python train.py --model="image VQ-VAE" --dataset="cartoon faces" --encoder_stem="single" --decoder_norm="batchnorm" --residual_init="zero_last" --optimizer="muon" --max_steps=6500
Rows from block 0 of the decoder, named by matrix and row number. Rows with one number belong to one channel. Each number is 500 + 40 x the weight over its row's rms, rounded and kept within 0 to 999. All counts start at 0. Numbers have three digits each. After the name is the row's rms in percent of the matrix's.
# convs0: first 3x3 conv (decoder.mid.0.convs.0.weight, 256x256x3x3), inputs 216-233, a 3x3 kernel for each
# convs1: second 3x3 conv (decoder.mid.0.convs.1.weight, 256x256x3x3, transposed), outputs 216-233, a 3x3 kernel for each
convs0.45 098:570447476560541504452480517479437548481511511493502467477467490562462499519525478482490509481682579481541500472409510500466482535486480489474432540506612530529511509515459445493483527496566481463449504561530482526388490522484499552575559507480458557501576572434494547530489504565475431464476438489524464476594466626528470542518551475493511508530511510524505516492493503503452506553447537521501522506401504545480512485546449490474458513518522440524450480517503470534456430547523496480523
convs0.46 105:464475496513528451507554540460536494469545501448519522475475414479503507554459475488515448509511499473485531466494520480475539440481483495492501527519441504484498498508486522497589453565501483494484465481455481580551457504461500497502520550539520454452478476440568510560463488568536547569455488459426451519511511515492510553475478505532532441450500500435533591571524485523483586525514523436495548477513406557503431477472512525533624526432451555578432444515400469482451491467490542446475
convs0.47 099:524500497537514488462440442486504531497573505557476486470523424508470494556532532395528420472477477537602484438407432499443514500527456414451419550577521534511471492558504498529514492528436478527496477568513560530492502490487484498489457479505550486512496535501537583470472450537500581483460434527469520528499542452485475497474510459432519451537517538454499476485489517456488478474390401402378416470498494467502519515477437542440560466467598548567535527547414488443516448507471445465500
convs0.48 098:479515497510468488510398573475493494490473488459585503483486465550555463429538480517462457512540505538523518484496500537485432535472424472530489488496521510468413449481508520576421475459461527532419474450555570528513498475459489451461501435445492533389463547524553499539505459463479527506431515467533428469530459462469485485493396540492554540477554460476477578490487536584521464448488452452459587592584463483529440493461492527525512458562539480484512573552521495480527450502513529519549
convs0.49 102:496489384560499533449544500435544456477534500441461542522494458435531461588487484530442510507514477541436489501490497492509497483498455505447510486500517536501490473499416527488573452515494539501515533481543534522496507481432484474472529464467486492509510491418469466421511508533458480514534486522467537485458493539521509545465475481443573468488489471522511541577550509497534562465488484468485592482504436482485498465509458479458498501498502529472437505406520424503502464498454559457540
convs0.50 099:462522458464593479456489520536497416491469503543470490499461497465544513483455413414456473526482488493477473498432459490495469432474492489486488482605507503574494491440478481463514467534452442489459476608493500521482529550532438489461531534484488399474446568487479565474417390454503502443481491476481495483539484488503500542493498466517537524484537435411508502484607504543491410497465488538517520582470443480425466512497476477471460534520494519525529577548471486466498554502455417430458
convs0.51 103:512568452476490454480489505495495511506484509469495529515493518507452490483499495452490572437460482463477521503409467511536493460500542467538525474484487483543480537446482498445378532507486478508510509472455464429502535565509475538552520551532535557522454435517540495433562466445496456395493496487489531507516450438466477463570505530433453446507497504440393470453489399503515541464471424559482456580498470518568537506484476460512471524438495454413513441542528531503490473449511528532526
convs0.52 103:502567541473532465516481495463464484500519481464457518439434498529495498451486541480568567385519493511501513480530487478537500457480573534513485525471556601460458510594552487538546470387450440484512462513515507507518505490467543540521602570496461512445445452451461471456532532581561518546495447486476494574503449500502481436548549528511479546443508515464480429483567506452509494521510559427412487483526538435480559538477518455487489561433541406516582447529399499510501560472481525511481
convs0.53 103:480487490478573572527518556534534463440514480572474513533476466500522598472511532480533431381543429409563486500519503491551440504503428484519498463500551501450486499442469421541587529585454507551465488575468454470511439532469500542510476548530519487485430517491479444456572468457534554478481526501480495473492483446490518446471481496557471483493503532524510480451506542527531557463459411440489485464497505547543478506524542450451528509502427457439365549416551504524475588438444481475503
convs0.54 099:564560551474477563550484481506498518558473460472545480473437541560445464511491531436488495430524517499540517494507573519527541466449489500512550553530567497478480402451437528469508505563536532526466542557472547471473529478475539488523539440455498483508513478564559446447496506516478432451497464581521447489483490509522496510469500472575527501463512465436496510522532493498513451474484492521584385395418401498465452486484523540520601415486443501420429484520480403454407456513520394511540
convs0.55 102:539492497478514537458480508448492490469514470503501483482541504403437542449467481450495554578535437466445511496500509502495453550481434500568566552506573474529534547514401469462476464543467489511470480518510562510409516557542493533565421524542494532533538532554572463529396539455501462439539484524491534497452462491426497536504542514460508585520451489507424503518509513577489436496548471477514502478485416484455465500470518547492529444539485499528478412470388516463463480551567550518477
convs0.56 097:497481486475549478500507454506501492455478523529516492483548520484505590543459471484547570422515536469441526476477510488458613473498477501468428535498504453514515568504516503474507508543524527514474478560467457574503514458467596547502478493450482501510476441596447475512527512574465501471398477456483467525523571464520486479487503498450427516485520562466525499458520499516499498525489451507472497384532451545520487551512503474525450462488544524489536487538536462445520537462550497416435
convs0.57 100:450442485500562562493510518480474444445434532443463506518452498545518501469443538532489432525545495547569478534539488555576543439528458564542420442508527530520483478555533445491503537572547483481480463550561476531469550485464518503484434534507482547470473457534444496473452532509437458546523477456519550470490502545497457494462466460474389416460527551490524475452555520511466496539493398470458457489435512482526523435480564470577548506482440470495370555495489447515527475438529481515480
convs0.58 103:524525541497460441462520515507504563502506509487531461536566519545564517555474507481492413417545462524513498519478484486459494532523517461400498563509490490495471470525560499542491497479541533482513542514479492537462526511489527485505567467487518538458512497403504512466479478542449484529489547521474485493533486522553480584625513531515491532499521422466551521471541456506423509528637427533449395538585455466504497486573497556457460489451436497465460501504483509492476439524527438508426
convs0.59 100:483497503516500558523531532510520516548449491496541520438468536517465505569420474430449487508461496461538467461435518554496471497429433573485502485552496542557481485445543489460536543526508535527514476496453540601565468501504498479502497446508524463498503426436495528498562439567528453485434471445496490525496469542577488522433540450438432512465533479497489502476479539548477489470521611532386556480525435501465521558455470481492569475514453406534506483514546603470505509533538510423609
convs0.60 099:474498541490430574496443498457536480448504449522553500580612552505528449519489496477443500451519489519585452494458433444446503468357481424516497546522497459453462531624476547542504529612494438428483467569519510539476474431487499482478527407514447565511485497492433593509460497516442485450523489449467508583448565452493518456500477525497528523516435486441463471472500464456504490471606491573559460508599486472448471445533480481528540535548418543543464525493517540470484499495448495543494
convs0.61 099:502559470562554499468473474481430466510489469472476571490481397477459524429488479551566511416470483402518499473517507522544498512481396425471475472479454492515551523553493535483421547455527500579515522494447468486578513513511500563514497526486549486556529504403491472466550508454438511516542489394523465469583521509543550474463457486474499507426490526468477457547545456364441489468483497478465418444471481451501526508489424509549483484449542529478501519518560495492536534480499485478560
convs0.62 099:443494433503508497487451538503526523515546504528499536477501512496530520547530505488535595431390469465418515399500444482464435512501484414554477620504480535531493427455489517409474491435512503581533507477515430519490494485481478488441498525480469486539498521508432468495481415501476436456468460534485564510528529436488467579488479505465499502472490492567438578547508545514505482561554571434468481537444550510539525437473505523548529539508479447540472488520505454538500553511542484516491
convs0.63 102:456493474636565457505525436492554464468526468521564495495484521379500461467498537452532532461502468416457481402446483450511510453432481464506491521467448534498487536540523507451554579448515484498535576463489488548524432471492498532521487522506460498515456498475469509491450508492463441399490532488507548509468442445543534555548469523439530480520498494473548498499469543513499465474461454534436509439404455449533507502531514498492522436500453377464550415445448481520568463511449464469480
convs0.64 098:506542576475447540506465569516528467510476516509497493502503439450451482463500568489498526439466509446535546462406512495447475453511499468459503446497521556564541469494497391413410454458424471592504496511498466459474519471596497512552456545499533508596533426540553450524446550505450431474477503475487521486444552467498484414513459531462517442440475471507510471481464483462543541422420469474501535529478567475517511568455521488534417377528522467462441477546454490467481498535562451522531
convs1.45 096:503441503529474497535508459530512477437568427561507462470489463512472535465534515511505523546431555482501479502525499551501494552503457445498459501557445471426529473540516515504459499521471500484494496483465545429466486544531449433491551527503516548479501522474560539479564492491523552507472551516496533494474507455619525498564540542457378563507481555453509479586561503454475423508483510558452486576469539503550487517508449471497470471513551423578499454512502497488486517462416448440511
convs1.46 098:528486546572442495586511508532533469507498460513450541553549527444507471445487515552482516477530546493596536518429544534498459526546548481563525463487493518500489505506447489452454451460503547465433441464482606528527447442522519506432555526541496483540537432550479471474512500536463563441507517570571534503550506473527485518516528500478535482483547511515552568508453538465516471483470445470541486429548524497476485503518456411431475590514517522526505473528458548446453460521541473548448
convs1.47 084:534499566487479445563467521466523472453426491516474528470510494449521499528512539618436457585451475536508459520513484445550514497481511487489498528462537603489570554514470456493473459464471556476422533532400469537520488407536412520398485481493427466525513525521445588449595496581465455458488535525492486496484505461507467449495571500527463478509455442528528598481515463486514528542518494464587478495515508451547467530464423489499509429445469557494455480489462506539470505518530532548519
convs1.48 085:483522497422489499492542534478531462507459527510502471499541446450467507501489504547568503480590427545542529500434402531491487479492487533474479496470411544489522496503512495492483545479510510533543531485525470482432487448547481491465543533555479525508507520501459488505470539518475498548469502455539514547530437541456467456476532490485484506538465527469511489504489439487494476504542458469494515490545519489508479506534572553517445508525516565491520545513516477467490491501533506564494
convs1.49 098:453482480463528551480477534507476538545480592486510531504509449545456430464522414500533458508534465503518446505443540520437546540407488501490470507585510559497492492524601423515452475510530481496476413487514445491499544533447501507518494545533512485513554463471544453462505451514487477514539517501495488477499517482527480445485419493480475450546529495468438524507504531434479538511527477575461455465465588510490527505472485520454527465475505525493452501501523509521482509466504412468504
convs1.50 096:501507529503505463519466526513488491508493576442486551512532495513477465469541450530493534494410390539515501477443501414531531546504434489492504469453585534429514520461558471488495481511501480450548487539495495440498467531450500533508505483519538498478495453454493434443466476498617538520564528506517536500447520467456513484500527497564448518493510375531454528512451487543506544535450443479481451464549503520496474504522456497536484468524470448530450477517445504527440521492467555531486
convs1.51 097:500536490500513367476523493501470541525533553477479499470405433520582528494431486529476470520502491491480466483561556551481531499440488484502508528504538510516481460488428530456547524539501506440490478438405526502505495501489470457500547520505524489500469447542453443497489467496523537509522494456509483557528506482489515485522516477460551541452413466406467533494520488478552533541568448454451480533483492485504500505443499441525460507494509507416447550499490511516579454495477443478535
convs1.52 100:427473431488487482492441542505481469490589461464507514545543499515494531460499502582455503466405595447507576428469504490511422462496408530461527491509502532493439494494462553459502545510529488460486583539500585474522468439464474477471465528501418531526577490507542561535434529523422433512468470475445508507500565535556440493494422491515492574478501527468513532572570511443536474531498511513562515522489509519539510433453568505510541533511478532479447587553492540606507489527451434462480
convs1.53 108:454494493479518518571449543495507506541484443516472502388467503456498450490514536615503425553533511534524521530522544554500503483438542496479508464535561533581471428461498530482511541568520480537514486463479443403503560532478551536466532512506560471550574433552469468519460494552545508504515534476546471491479441505530476455522509503515439489544514460438491485507529600489458486464468556473482450463528471468559551438597526483533470508491464616491496494495436506463431450485486463554451
convs1.54 102:521548512531476529467547442496509504562533423544514466499451500453575479459478572458473529527466579520515428518514456540485514468455535462512459555436497523528520450462485440552501482447553455507538504529508508495442528425523645542477485490510486537501554521451512494492542490462588508469501502519543552539535534538518468511421497554494487508478495505568539505534505493491476472526560507477490503541442505453563429501526520567522499419509492499403484471447461468490590485496558539486488
convs1.55 099:523484488467533586502532516550463507486557550476514452510494521489470458493534566465486516532464427542453510495448447534492620484521541536528462512468491467535500496501523457378506478483497546518540487475510493455498490472493483462515515458513511514521522450467500518513505467508518572555525507558452448542487501476481473496514453535501460540445441428600505471505461467478526519490540536471466484488443446513463596508471605541527483502556479536544509527516644481530535470538498517510521
convs1.56 082:437495462484461526571490502499477449457482496498562515520537505489497535524559488555428438534519506547427508521550505494529536544513500402529479559547502510563536469487384524508587567540491478472504414448453525543463544484508489455518515499531500437548553499489533496463476456546484479476538511435515552512561509516435461530556465536455559523486453501513475461601484505516498529502521526497576520503477522547542489435534467496479453424512526441531496436517485472436545479494515468457486
convs1.57 094:490549516509426477526523463463515549464460472479539521422475519549535520555519521485515512535442474545531502484466572508480467532452525436489519492451547546437478473479499480587461525585522502519495477485448480438486522443517492509501490480480506399449561441504470480503468469509543550562497464535482457493484561457503444515463479486488552491566481513510509494458517544501471463444484568453466508508595544526499496487423512527475432566457475516451488523477496522462516576559482507506506
convs1.58 093:488496481442528501492501566404530526582545528529519464560502529554505513516503543479539537460422478505519533538447463516483411532415476459574525535498452539518487516489494523482511450478554465435448476475482493446526514588525522500501457468490533458519484487483500525489466484484499450465439505496497490469513516460547446571498509555499470460548511472463502462531502533449492477535524513618482551556475507502465475534506456448550455501574527525469418543571474589469490465522508491431565
convs1.59 100:480491470527481497496490490386496466395515500525482473400507507464483530495519533608509467468417543542552521614444468484471459523469484447563516561481454499509473509556455525484560433458501467500491513526506509452540555478498423486486456445472467453548535464482507515553484510437508503525558501518510508546498465425459542488461521544439581505496439473519505461504536523463492530490441476420519534502478513449598449450574433531485497554465483473559447434469539540468522630444530463470565
convs1.60 103:548557469494542563440500492461492477515443465503453485420543536477533525503497504515536495510479525497546447495523513594534479599496507468496578475555506473479505476483487503535467512511500499557610510549473526496423487524585537412498512451418541582547507444414490496532472524490487465463574517572501520440504433509498519474487551499551470550466475532472485522503506483516534504489463447540518441437493436458420511464548450529464504544462498613473531608446500521465496510515501572513512
convs1.61 093:459468471457426437563443577528527465453459505480536524517542548460510510467470494546488494509508521573482499525466534479522463487456629502475500533487492484451451502482518534529545507493540490469517448444481482440497475453498483501488489511531497608438527476471450509443500473558470532525442511575486485480491436516517522618544541558523541509486476443507439438494505560494496506514453467502522511459478526506512564505601472512490503486469561437528463467481447405522487498454490500471483
convs1.62 095:455430502440436527487512498458519498536481506521494495483471551548493501532463467514526498464509556453491489569523479522445528470554528508553568494514451507564535524525486558497538516537516512469485515468546460463551557528544502456531506499500518496522438504490488511524464529416485457455514568523509496468531540543483425501564543537504411512522475522458477450493565504500520479498506536563551527502517430463595471517453562499482460533508513539450529508487466445451529420563465558466501
convs1.63 095:537494473477508479497488502475517528566538485537505478488455470510484535475419490473524509526485484474545488491474482536450468557552555469544503463565581406511512476526491587504528553434487503453500442493472498444503493474515463519509535488486486461466503434540533424508500465504537535499555513546553541443613558556499522489546429549482463500545534523457483457413446511458520484608540521505526522511502521463482489441527507439430476553537517499482438512544498598501501543562566536513517
convs1.64 111:498512524482422477481565506456550535501471479482490483439465525463486496475461500381478559439443518453518549515478472593462488547527511509512474494546558420548511569499527468481511459523503482586531557518468496511472484474501538444517553543516486517559511514498511498492443486489501482535507503515479547506514528516466526518475544488483554486447474513467543528499531541477481453441558434427438554422446499503523529580513458477588457545463508491499512466491534544455493420449522488469490